Rows from block 7 of the text decoder of a small image captioner, named by matrix and row number. Rows with one number belong to one neuron. Each number is 500 + 50 x the weight over its row's rms, rounded and kept within 0 to 999. All counts start at 0. Numbers have three digits each. After the name is the row's rms in percent of the matrix's.
After each neuron's rows are labels from the 100 texts, of 14848, where the neuron reaches its highest value: "tokens" is the input token at the peak. Only what is clearly more common there than usual is listed. The data: small charts drawn from random numbers.
# fc1: MLP up (decoder.blocks.7.mlp.fc1.weight, 256x128), inputs 0-127
# fc2: MLP down (decoder.blocks.7.mlp.fc2.weight, 128x256, transposed), outputs 0-127

fc1.231 023:500500500500500500500500500500500500500500500500500500500500500500500500500500500500500500500500500500500500500500500500500500500500500500500500500500500500500500500500500564500500500500500500500500500500500500500500500500500500500500500500500500500500500500500500500565500500500500500474500500500500500500500889500500500500500500500500500500500500500500500900500500500500500500500500
fc2.231 056:500500500298500584500500500500469500565500500500500500500500500500500500500500500500500500500500500500500500500500500459500500500500685487500500500500500500464500500500500500500500500500659500500500500500500500500500500500500500500500500500624500500500500500500500500500500500500500500500500500500500500500500500500500218500500500500500500500500500500500500334500500500510500500500214
tokens: "o"; "p"

fc1.64 453:500500500517463500500500500500500483500370500500500427500500500500500563500500506500562537495525500465500558489500555584722577545521500501500775491500510500446500500591495497500410500515500500513413500500540500500594500499500500413500579500492500342500500500500500500500500500672500500457510500500500488549500507434500508423500500500500500432500500500489500568460500507474500500426501
fc2.64 257:500471500366500524500585500344500500443398500643500500767500483388500385500500500371500500500500541500500500569500500598511500540484500500500360605494500500441563532500497489573500517500500500500500500389500500500500500505500478535580500439502500500500500500500600500500523463500500493500500500456500498500500500456500500422500500429521500438530500486500500484499500500500465500500500
tokens: "b"

fc1.82 031:462500500500500500500500500500500500500500500500500500500500500500500500500500707500500317500500500500500500500500500500500500500500481500500500500500500500500500500556500500500500500500163500500500500500648500442500500500500500500500500500500500500500500500500500203500500391500500500500500500500500500500500500500500500500500500500500500500500491500500500500500500500500500500500500
fc2.82 033:500500500500500500500500500539500500500500500500500500500500500500500500500500163500500500500500500500500500500500500500500500500500500500500500500500500429500500500500500500500500500500500500622500500500292500500500500500500500500500280500500500500355500500500500638500500500606500500500500500500500301500500500472500500500500500500500500500500500500459500500500500500500500500500500
tokens: "u"

fc1.225 056:500553500500500500500500500500500500740500500500500500500500500500500500500500500500500500679412500500500500500500500500500500500500500500500408500500500500500500500500500500500500500500791500500500500500500500500500500500500500500500500500500500500500500500500500500500500500500500500500500500500500500500292500599500266500500500500500500500500500500500500363500500500500500500500500
fc2.225 082:500482500689500371500500500500500500305500500500500500653500538372500500500500500500500500500500500500531500500500500500500500500500500533500500500500500500500500500500500500500500500500483500500723500500500500500500500500578500500500500500500500380500500500548500500616500500500500500500500500500500500500500500500500500500500500500500500500500500500500500500500500500500500500500816
tokens: "a"

fc1.33 137:304500500500500500464500500500500541500500500500500765500500500611500500500434500500500462500500642500500447500500500537500500523500500500500500500500580500500500500726500500424500500500500500500500493500500500500506500500565538500500500500500500500500500500500500500500500500500500500500500500500373500500500500500587500500500537500500500500500346500500500500500500500426500500500704
fc2.33 062:500500500500500500500500500556500500500500500500500500500500558500500500500446500500140500279500500500500500500500500500500500371500500500500500500500500500435500500500500500500500500500500500637500500500500500500500592500500500500500470500500500500500500528500710500500483666500500500500500500500500500500500500500500500500500500500445483500500500500500500585500500500500500500500500
tokens: "r"

fc1.145 030:500500500500500500500500500500500500500500500500500500500500500500500500500500500500500500500500500500500803500500500500500500500500500500500421500500500500500665500464500500506500500500500500500500500500500500500500500500500500500500329500500500500500500500500500500500500500500500500500500500500500905500500500500500500500500500500500500500500500500500500500500500500500500500500500
fc2.145 065:500500500629500500500500500680500293500500500500500500500500500500500500500500500500500500500500500500500500500500500500500507334500500500500500500500500500500500500500500500500500500500316500500500500500500500500500500452500500500500500500500500500500500500500500500500500500523500500500500500500500500500500586500500500500500311500500500500500500500490500848500500500500500500500500
tokens: "a"

fc1.109 155:521500500500500500500500473500500500613500500500573448500500500500500500500500423500500500456500500500500657500500500500484295500500500475500500500500462500441500500470500500500500500500632500500500500500507500500500500545500500500500500500500500500500500500500500771500500500500397500522500500500639511500500500500351500500559500500500500533500739500500500500500500500552500500414500
fc2.109 073:500500500574500500500500500500500500483500500500500500500500500500500500500500500500500500500500500500500114496500500500500516500500500500500500500500500500587500500500500500500500500500289500486500500500534500500500455476500500500500500500500500500500500500500500500500500454500500500500500500500500749500500500500500500500500481500500500500500289500500500500500500500500500500500500
tokens: "i"

fc1.230 014:500500500500500500500500500500500500999500500500500500500500500500500500500500500500500500500421500500500500500500500500500500500500500500500500500500500500500500500500500326500500500500644500500500500500500500500500500500500500500500500500500500500500500500500500500500500500500500500500500500500500500500500500500500500500500500500500500500500500500500500500500500500500500500500500
fc2.230 011:500500500500500500500500500500500500500500500500500500500500500186500500500500500500500500500500500500500500500500500500500500500500500500500500500500500500500500500500500500500500500500500500500500500500500500500500500500500500500500500500500500500500500500500500500500500500500500500500500500500500500500500500500500500500500500500500500500500500500500500500500500500500500500500971
tokens: "k"

fc1.32 073:500500500500500500500500500500500500500500500500500216417500500500500500500500500500500500500540500500500566500500500500500500500500500500500796500500500500500500500500500500500500500500500500500500500500550500500500483500470500500500500500500662500500500500500500500500500500500500500500500500500500591500500500500450500500500332765500500500500500500500500500500500500500500500500500
fc2.32 033:500500500500500500500500500500500500274500500500500500500500500500500500500500500500500500500500500500500500500500500500500500500500500500500456500500500500500500500500500500500500500500500500426500500500500500500500500500500500500500850500500500500500500500500500500500865500500577500500500500500500500500500500500500500500500500500500500500500500500500500500500500500500500500500500
tokens: "e"

fc1.164 047:500755442500500500500500500500500500500500500500500500500500500500500500500500500500500407500500500500469847500500500500500500500500500500500500500500500500500500500500500500500500500500500500500500500500500500500500500500500500500500500525500500500500500500500500500500500500500500500791500500500500500500500500500500500500500500500500500500500500500500500500500500500500500500500311
fc2.164 053:500500500580500500500500500500500500088500500500500500625500500500500500500500500500500500500500500500500464500500500523500500500500485500500500500500500500586500500500500500500500500500347500500500500500500500500500500500500500500500500500500500500500601500500500500521500500500500500500500500500500500500500500500484500500500500524500500500500500500500500500789500500500500500500500
tokens: "n"

fc1.237 018:500500500500500500500500500500500500500500500500500500500500500500500500500500500500500500500500500500500500500500500500500499500500500500500500500500500500500500500500500500500500500500982500500500500500500500500500500500500500500500500500500500500500500500500500500500500500500500500500500500500500500500500500500500500500500500500500500500500541500500500500500500500500500500500207
fc2.237 035:500500500588500327500500500500500500313500500500500500500500500500500500331500500500500500500500500500500305500500500500500500500500500500500500500500500500500500500500500500500500500500493500500500500500500500500500500500500500500500500500500500489500500500500500500500500500500500500500500500500500500500500500500500500500500500500500500500500500500500500500500500500500500500500925
tokens: "e"

fc1.0 006:500500500500500500500500500500500500500500500500500500500500500500500500500500500500500500500500500500500500500500500500500500500500500999500500500500500500500500500500500500500500500500500500500500500500500500500500500500500500500500500500500500500500500500500500500500500500500500500500500500500500500500500500500500500500500500500500500500500500500500500500500500500500500500500500
fc2.0 007:500500500500500500500500500500500500500500500500500500500500500500500500500500500500500500500500500500500999500500500500500500500500500500500500500500500500500500500500500500500500500500500500500500500500500500500500500500500500500500500500500500500500500500500500500500500500500500500500500500500500500500500500500500500500500500500500500500500500500500500500500500500500500500500500
tokens: "c"

fc1.160 375:500500500619500500540500500500500443465500500500382500500488506500500549500436500500500500500500500479557500500500500534500738496500452558500500500500500500560500472602500500500491500500325500398500500456500500500533500442500548500596500500321467437500509500500500500542546500500621500366500500500421596437500561466500505500500462500500500443500416500440500571497500500487517500500639
fc2.160 284:500500500324500500558500500500483551500454497500497500500500500505500569626500387500500535510514545473652684500577500496500471500500531444520471500500476432293689540435500500451500500500684500500500500524446500500500566522500500500500485511540500500479500500511500548500511500501441489500500539500523463500500500500500500526500534429500500497420538500500500513500397466500500500500465
tokens: "l"; "t"; "d"

fc1.63 009:500500500500500500500500500500500500711500500500500500500999500500500500500500500500500500500500500500500500500500500500500500500500500500500500500500500500500500500500500448500500500500500500500500500500500500500500500500500500500500500500500500500500500500500500500500500500500500500500500500500500500500500500500500500500500500500500500500500500500500500500500500500500500500500500
fc2.63 028:500500500500500500500500500500500500500500500500500500500500500396500500500500500500500500500656500500588500500500500500500500500500500500500500500500500500500500500500500500500500500444500500500500500500500500500500500500500500500500500500500500500500500500500500500500500500500500500500500500500500500500500500500500500500500500500500500500500500500500500500500500500500500500500999
tokens: "l"; "k"; "<end>"

fc1.54 073:500500500578500373500500500500500500500500500470422500500500500567500500424500500500500500500495500500500500500500500500500500500500500500500500500500500500590500414500595500500500500500500440500500500500500500500500500500500757500500500500500308500500500500500500500500500500500500500500500500500500867488500500500500500500500500500500500500500500500500618500500500500500500500500500
fc2.54 104:514500500252500500500500500500500500500486500500500407500500515500500500500500500500500403500514500500500500500500500500500500500500500500500500500532500500500500500500500500500500500461592500500500500500500500500500500500500500500500465500658500500500500500500500500500500524500500520500500500500500500468500500500500500500500500500500500500500733500500401518500500500500500500500868
tokens: "l"

fc1.71 154:500500500500500500500500500500500500500500500500500500589500500500390500500451500500469500500500500500500500500500500365364474500500500392500462500500500500500500500346500500500500409500535500500500500500500500500500500500500500500500500500634500500500500500500500500500500495324500500507500500500500561500500474500500462690500543267660500500500500500500500500500368500500500500500348
fc2.71 114:500500659500500312500500500500500500365500500500500627500500500500500500500500500500500354500500500500500299480500500500500655500500500500500500479500500500500500436500500500500500453500500500500517500500500500500500500500500500500500500500526500361500500500659500500500453500500500500500500500500463515500500500500500500500500500527500610500500500500500500500524500500500500500500765
tokens: "e"; "r"

fc1.25 012:500500500500500500500500500500500500843500500500500500500500500500500500687500500500500500500500500500500500500500500500500500500500500500500091500500500500500500500500500500500500500500500500500500500500500500500500500500500500500500500500500500500500500500500500500500500500500500500500500500500500500500500500500500500500500500500500500500500500500500500500500500500500500500500500
fc2.25 008:500500500500500500500500500500500500339500500500500500500500500500500500500500500500500500500500500500900500500500500500500500500500500500500500500500500500500500500500500500500500500500500500500500500500500500500500500500500500500500500500500500500500500500500500500866500500500500500500500500500500500500500500500500500500500500500500500500500500500500500500500500500500500500500500
tokens: "m"

fc1.254 032:500500500500500500500500500500500500370500500500500301500500500500500500500500500493500500500500659500651500500500500500500500500500500500500912500500500500500500500500500500500500500500500500500500500500500500500500500500500294500500500500500500500500500500500500500500500500500500500500500500500500500500500500500500500500500500500500500500500500500500445500500500500500500500500500
fc2.254 017:500500500430500500500500500500500500500500500500500500500500500500500500500500500500517500500500500500500500500500500500500500500500500500500500500500500500500500500500500500500500500500752500500500500500500500500500500500500500500500500500500500500500500500500500500500500500500500500500500500500500500500500036500500355500500500500500500500500500500500500379500500500500500500500500
tokens: "o"

fc1.24 060:500500500500500500500500500421500500500500500500500500500500500500500500500500500500500500500172500500312500500500500500500500500500500500500115500500500500500500500500500500500500500500500500500500500500500500500500500500500500500500500500500500500643500500500500500500500500500500500500500500500500500500500500500500486500485500500500500500500500500541500500500500500500500500500500
fc2.24 046:500500500500500303500500500500500500500500500500500500500500500500500500387500500500500500500500500500549410500500500500500500500500500500500500500500500500500500500500500541500500500500500500500500500500500500500500500500500500500500500500500500357500500500500500500500500500500500500500500500500500500500500500500500500503500500500500500500500500500500500500500500500500500500500986
tokens: "m"; "d"

fc1.28 010:500500500500500500500500500500500500500500500500500500500500500408500500935500500500500500500500500500500500500500500500500500500500500500500500500500500500500500500500500500500500500500500500500500500500500500337500500500500500500500500500500500500500500500500500500500500500500500500500500500500500500500500500500500500500500500500500500500500500500500809500500500500500500500500500
fc2.28 030:500500500500500500500500500500500500500500500500500500500500500500500500500500500500500500500500500500500500500500500500500500500500872500500500500500500500500500500500500500500500500500500500500500500500500500500500500500500500500500449500923500500500500500500500500500500500500500500500500500500500500500500500500500500500500500500500500500500500500500500500500500500500500500500500
tokens: "f"

fc1.163 206:528500500220500500524500500371500500524490500542500427500546464500500460611500495592513566500500494500500500560500391500500500500500523500530369500500423500473500500500500441500500500500547630472500500500500500500460540481525500500525500500586500500500500500500445500500500500500500500500500385500557431639478500500534428500500722450500500500455500500500500462500500500441500481500500
fc2.163 227:500500500500500420500543500495500500500319500500500500609500500500500475420500500500500304500602562500696285418506500500500500500489532521500500500500500500500500500500500562500500500447500522500500500496500500500500500500500449500500470500520500439434500446521500400500500500500500500500500500500500500500500500500500515588500500500500553500536500500470363500500500551500500491500717
tokens: "<end>"

fc1.117 006:500500500500500500500500500500500500767500500500500500500500500500500500500500500500500500500283500500500500500500500500500051500500500500500500500500500500500500500500500500500500500500500500500500500500500500500500500500500500500500500500500500500500500500500500500500500500500500500500500500500500500500500500500500500500500500500500500500500500500500500500500500500500500500500500
fc2.117 020:500500500500500500500500500500500500500500500500500500500500500500500500500500500500500104500500500500500500500500500500500500500500500500500500500500500500500500500500500500500500500500500500500500500500500500500500500500500500500500500500500500500500500500500500500500500500500500500500500500500500500500500500500500500500500500500500500500500500500500500500500500500500500500500904
tokens: "s"

fc1.246 150:500500500437500500500500500500500500698500500500500500500574500601500500500500500570500500607500500500433500500500445500500500500500500339500271500500500543500500500500500495500500404500554500500500500500500500500500500488500612500500500500500353500500500500500500500500500500437500500500500500500500500500346399500579437500500670419500500500500500500500509336500500500500500500500500
fc2.246 220:500500500500500500500537500500500500403469500500500500512500597317500500500500500387397444500655500500625500500500500500500500395500500500433508500500500500500500500500500500500500500386500500541579500485500500485500500500500438535500453500500500352457500500534500500602500557561586528500500500500500500500500625467500500500500479500500500500537500500500371623500500500500500500500733
tokens: "<end>"; " "

fc1.35 009:500500500500500500500500500500500500500500500500500500500500500738500500500500500500500500500500500500500500500500500500500500500500500500500500500500500500500500500836500500500500500500500500500500500500500500500500500500500500500500500500500500500500500500500500500500500500500500500500500500500500500500500500500848500500500500500500500500500500500500500500500500500500500500500671
fc2.35 055:500500500500500511500500500500500500500500495500500500405500500500500500500500500500500500500500500500500702500545500500500500500500500500500500500500500500201500500500500500500500500500609500557500500500500500500500561500500500500500500500500500500499500500500769500500500794500500500500500500500500500500500500473500500500500500500500500500500500500500500500500500500500500500500500
tokens: "i"

fc1.162 007:500500500500500500500500500500500500500500500500500500500500500500500500500500500500500500500500500500500500500500500500500500500500500500500500500500500500500500500500500500500500500500500500500500500500500500500500500500500500500500500500500500500000500500500500500500500500500500500500500500500500500500500500500500500500500500500500500500500500500500500500500500500500500500500500
fc2.162 012:500500500500500500500500500500500500925500500500500500193500500646500500500500500500500500500500500500500500500500500500500500500500500500500500500500500500500500500500500500500500500500500500500500500500500500500500500500500500500500500500500500500500500500500500500500500500500500500500500500500500500500500500500500500500500500500500500500500500500500500500500500500500500500500345
tokens: "r"

fc1.150 005:500500500500500500500500500006500500500500500500500500500500500500500500500500500224500500500500500500500500500500500500500500500500500500500500500500500500500500500500500500500500500500500500500500500500500500500500500500500500500500500500500500500500500500500500500500500500500500500500500500500500500500500500500500500500500500500500500500500500500500500500500500500500500500500500
fc2.150 019:500500500500500500500500500500500500500500500500500500500500500500500500500500500500500500500500500500500500500500500500500500500500500500500500500500500500500500500500500500500500500500000500500500500500500500500500500500500500500500500500500500500500500500500500500500500466500500500500500500500500500500500500500500500500500249500500500500500500500500500500500500500500500500500500
tokens: "t"; "c"

fc1.38 028:741500500431500500500500500500500500500500500500500421500500500500500500500500500500500500500500500500500500500500500500500500500500500353500500500500500500500500500500500500500500500500500500500500500500500500500500500500500500500500500500500500500500500500500500620500500500500500500500500500500807500500500500500500500500500500500500500500500788500500500500500500500500500500500308
fc2.38 019:500500500500500212500500500500500500500500500500500500500500500500500500369500500500500500500500500500500292500500500500500500500500500500500500500500500500500500500500500500500500500500500500111500500500500500500500500500500500500500500500500500500500500500500500500500500500500500500500500500500500653500500500500500500500500500500500500500500500500500500500500500500500500500500547
tokens: "e"

fc1.104 077:500500500500500500500500500500500479500500603500482500500500500500500500500500447500500500500500500454540500500500500500500557500500500500500500500500500500500500497500500500500500500500258500500500500500500500500500500500500500500542500500314298500500649500500500500500500500500500500206500500500500501500500500500500500500500500500500500500500492500500500733500500500500500500500500
fc2.104 042:500500500071500500500500500500500500500500500500500500500500500500500500500500500500500500500500500500656500500598500500591500500500500311500500710500500500454500500433500500500500500500549500500500500500500500500500500500500500500500500500500500500500500500500500500500546500500500500500500500500544500500500500500500500500500500474500500500500500500500500500500500500500500500500500
tokens: "o"

fc1.55 299:500500500622466500500585500575494500391500500500500500486483500500500520277500556387500500500515605498561444500500557500500500500500500543500641500500500550500500488500500569504500523463460500640500500500500500500500500504500473500487511500500500497216486500500500457516500500500500500496500500500500500488500632500496500500500500534500500480477500500411352564500500541500501500500500
fc2.55 273:500500500479500593500500500435500511611500500500500448456500479540500480500500500500564500500325500534306607554500500500501359517500500427500500500500500500500500500500500500489500500533585500500411500500500500500500500500500524500500514500500500714500500500377500500449500500500500500530500500500500430500500479500500358389500500500500500500500500500536525319500533506500500500500362
tokens: "r"

fc1.171 323:528500500474586500500491500441500500603500500500500500500500480500500459500500451472459500500316488520378621509500500473477449500482500382500305500602498500500500500483500500500500500500647500500474500500500500500500530500500500500500597615500423500570500500436500500500500500435498500588500500500578500500507500594500404519483595394500520500500646500514500414500500497500500500500389
fc2.171 380:454440537507513424500480500497500500370500523500500544656500507500500500351500576500500429500508529500510313462500500513498587500482491558500540486500500539623500478500544575529500500500409500426528500500591500517500463500500499500500500471500500389500500462531500500540500451500504510500500500500419588458500574527500600536500500538500500500500484500500497500500500500500500535532769
tokens: "r"; "l"

fc1.9 007:500500500500500500500500500500500500500500500500500500500500500500500500500500500500500500500500500500500500500500500500500500500500500500500500500500500500500500500500500500500500500500500000500500500500500500500500500500500500500500500500500500500500500500500500500500500500500500500500500500500500500500500500500500500500500500500500500500500500500500500500500500500500500500500500
fc2.9 011:500500500500500500500500500500500500500500500500500500500500500000500500500500500500500500500500500500500500500500500500500500500500500500500500500500500500500500500500500500500500500500500500500500500500500500500500500500500500500500500500500500500500500500500500500500500500500500500500500500500500500500500500500352500500500500500500500500500500500500500500500500500500500500500500
tokens: "d"; "e"

fc1.110 404:547500500390500503513500494500500539566500409500526500506616500605428494544500500593500500538409500528451543500500419437500441498500500338500349500500500414491500500500500500500500390513620500509500500500471476500500500500500500500479500589593500549571500500494500561500500500500411490671500524500512500564432500500545386500500532426563500500500500500500511451500500500500500500500314
fc2.110 426:478428550565561423451500500489533523401500539500500516617500540500500482362500500500499394500500612500500356500472500507392552500500476622500507446500501500575500455536500556502539500490471528500637500500585500500500500505633500503500500476516500410500500473548500500589490500500549500491483500500434500462500532500500604526513509559516528539597490500500495500500501500500500509500731
tokens: "e"

fc1.133 017:500500500500500500500500500500500500500500500500500500500500500553500413500500500500500500500500500500500500500500500500500500500500500267500500500500500500500500500500500500500500500500500500500500500500500500500500500500500500500500500500500500500500500500500488500500500500500500500500500500500700349500500500500500500500500500500500500500500778500500500500500500500500500500500160
fc2.133 053:500500500500500447500500500500500500500500500500500500500500500500500500293500500500500445500500500500500203500500500500500500500500500500500500500500500500500500500500500500500500500500500500500500500500500500500500403500500500500500500500500500367500500500500500500500500500413500500500500500500500500500500500500500500500500500500500500500500500500500500500500500500500500500500886
tokens: "e"

fc1.96 032:500500500500500500500500500500500500500500500500331934500500500500500500500500500500500500500500500500500500500500500500500652500500500500500500500500500500500500500537500500500500500500500500500500500500500500500771500500500532500500500500500500500500500500500500500500500500500500500500500500500500500500500500500500500500436500500500500500500500500500512500500500500500500500500500
fc2.96 006:500500500500500500500500500500500500500500500500500500500500500500500500500500500500000500500500500500500500500500500500500500500500500500500500500500500500500500500500500500500500500500500500500500500500500500500500500500500500500500500500500500500500500500500500500500500500500500500500500500500500486500500500500500500500500500500500500500500500500500500500500500500500500500500500
tokens: "r"

fc1.76 019:500500500500500500500500500500500500500500500500500500500500500500500500500500500500500500500500500500500500500500500500500500500500500500500500500767500500500500500500500500500500500500500500500500500500500500500500500500500500500500500500500500500500500500500500500500500500500500500500500500500500500500998500500500500500500500500500500500500500500500500525500500500500500500500500
fc2.76 034:500500500500500500500500500500500500500537500500500500500500500500500500500500500500500500500500500500500000500500500500500500500500500500500500500500500500528500500500500500500500500500500500325500500500500500500500500500500500500500500500500500500500500500500500500500500500500500500500500500500500500500500500500500500500500500500500500500500500500500594500500500500500500500500500
tokens: "l"

fc1.42 030:500500500747500500500500500500500500500500500500500500500500500500500500500500500500500500500500500500500500500500500500500570500500500500500500500500500500500500500500500500500500500500007500500500500500500500500500500500500500500500500500393500500500500500500500500500500500500500500500500500500500500500500500500500500500500500500500500500500500500500500500500500500500500500500500
fc2.42 035:500500500333500500500500500500500500668500500500500500495500500500500500546500500500500500500500500500500802500500500500500500500500500500500500500500500500396500500500500500500500500500500500500500500500373500500500500500500500500500500500500500631500500500500500500500500500500500500500500500500500500500500500500500500500500500500500500500500500500500500500500500500500500500500144
tokens: "s"

fc1.36 008:500500500500500500500500500500500500500500500500500500500500500500500500500500500500500500500500500500500500500500500500500500500500500500500500500500500500500500500500500500500500500000500500500500500500500500500500500500500500500500500500500500500500500500500500500500500500500500500500500500500500500500500500500500500500500500500500500500500500500500500500500500500500500500500500
fc2.36 037:500500500500500500500500500500500500801500500500500500077500500500500500500500500500500500500500480500500500500500500500500500500500500500500500500500500500500500500500500500500500500500500500500500500500500500500500500500500500500500500500500500500500500500490500500418500500500500500500500500500500500500500469500500500500500500500500500500500500500500500500500500500500500500500294
tokens: "m"

fc1.99 190:500294500500390489500500562554457632324500500500620534500500500409377500500329500500500500500500500500511500356500500500500577500500500500500500500414500471500500449367547500500500544500404500395547500455500500500500500500500500500500500460500500500616500500500500500500500500500500500500500500500437500355500500500500563500500500510500500601500486500500500492500500500538500500500500
fc2.99 236:644500493430382582500617500500500500587500500500500477373500500500403500594500500500500500500500428503500500500515500454563500500633500500500500500547500399442437500485437500472500500488500511623500500500500500500500500500500500500393498579500500537500500500496362500500500755613500500533500472517500478514500477500500500408500500500500500500510500526500500500526500507500500440500376
tokens: "t"

fc1.148 192:511455500500500500500500500539500500487500500500590432500500500500500500500500457498497500381769582500604500500500500500500500500552500500500667500500500500467510500500500512500500647500500500500500500500500500503475500500500319500500370500500500409500500500620500555500500551533500500500500500500500500500675500498482542500634500524500500500500500500500500599500500500500500447500526
fc2.148 178:577513439500500500500500500500500500628500500500500454316500395516500500577500500594618500500459492500500505500500500500511500553506500497500500529500500500500500500500500500500500500655500500500500500500500500500500500500500500500500500500500500668500500515424500500366500500500500500534500500500500500500500436500500338471500344500500500500500500500500635500500500500544500500500257
tokens: "b"

fc1.73 090:500500500500500500500500500500500500500500500500500531500500500500500500500500500506500500500317500500500500500500500500500500597500500500500446500500500500562500500528500500398500500500500500500500500500499500500500558500500500500500712564500500500500500500469500500500500500500500500500500500500500225500500500500718500500343681500500500500500500500500500500655500500500500500500500
fc2.73 056:500500500500500500500500500500500522500500500500500500500500500500517500376500500500500500541500500500500500500500500500500500500500500500500500500500500500500500500500500500500500500500500500500500500500500500500500500500500500500500500500500500500500470489500500500500500500500500500500500500500500500500500500655500528500500500500500500500500500500500432000500500500500500500500500
tokens: "l"; "m"

fc1.172 667:500517500504360454500556513585570424500423500500500500415500500500522609500500615455568500560451369439607500428500531492588500405500500500479503500472500576519534500500540500522511500500453401504500492500500521459561474445494569500500404475428500500441500500450524500500426467500500525367500500500539527501407500534582500487500400500403500485614455500526500467372494500587491582500492
fc2.172 636:544435529500490531512500562531474557600500488519523469500515500497426496567500462501500628500463420541500704545514497494568437489543500473500499479552500391386500500500500444486500476530578500550500503500435500425481512517499503500405470521516549506502502533504488598445500523639384477526466493505500346513595501459452457378500500467510531558536541490492482580552476500500500485474396
tokens: "t"

fc1.138 005:500500500500500500500500500500500500500500500500500500500500500500500500500500500500500500500500500500500500500500500500500500500500500500500000500500500500500500500500500500500500500500500500500500500500500500500500500500500500500500500500500500500500500500500500500500500500500500500500500500500500500500500500500500500500500500500500500500500500500500500500500500500500500500500500
fc2.138 042:500500500500500500500500500500500389500500500500500500500500500500500500500500500500500500481500500500500500500500500500500500500500357500500500500500500500500500500500440500500500500500500500816500500500500500500500500500500500500500500500311500500500500500500500500500500500500500500500500500500500500500500500500500500500500500500500500500500500500500500884500500500500500500500500
tokens: "m"

fc1.8 165:500500500500500500500500500500500500500433500500500500500500500500500500500410500547500668500500500500707500484500500567500500500445500500500718500500500474500500469500500368500500500500500500591500399500635500602551500500500500500500500243500500500500500500500500500421333500500500509500500529500500500500492500500500500500532500500500500500500500500414500481500500500500500500500500
fc2.8 169:561500500429500500500500500135500500500500500500588500500500500500500500500500500394617500500500500500500533500635500500500500578500500500500500500500500500464500506492500500500500500500500579500500500517500500500500500500500500500500500500500500500500500551500500500500500500500430500500500500500545500500476500500500500500500697414500500500500606523500437500480332606500500500500500
tokens: "t"; "o"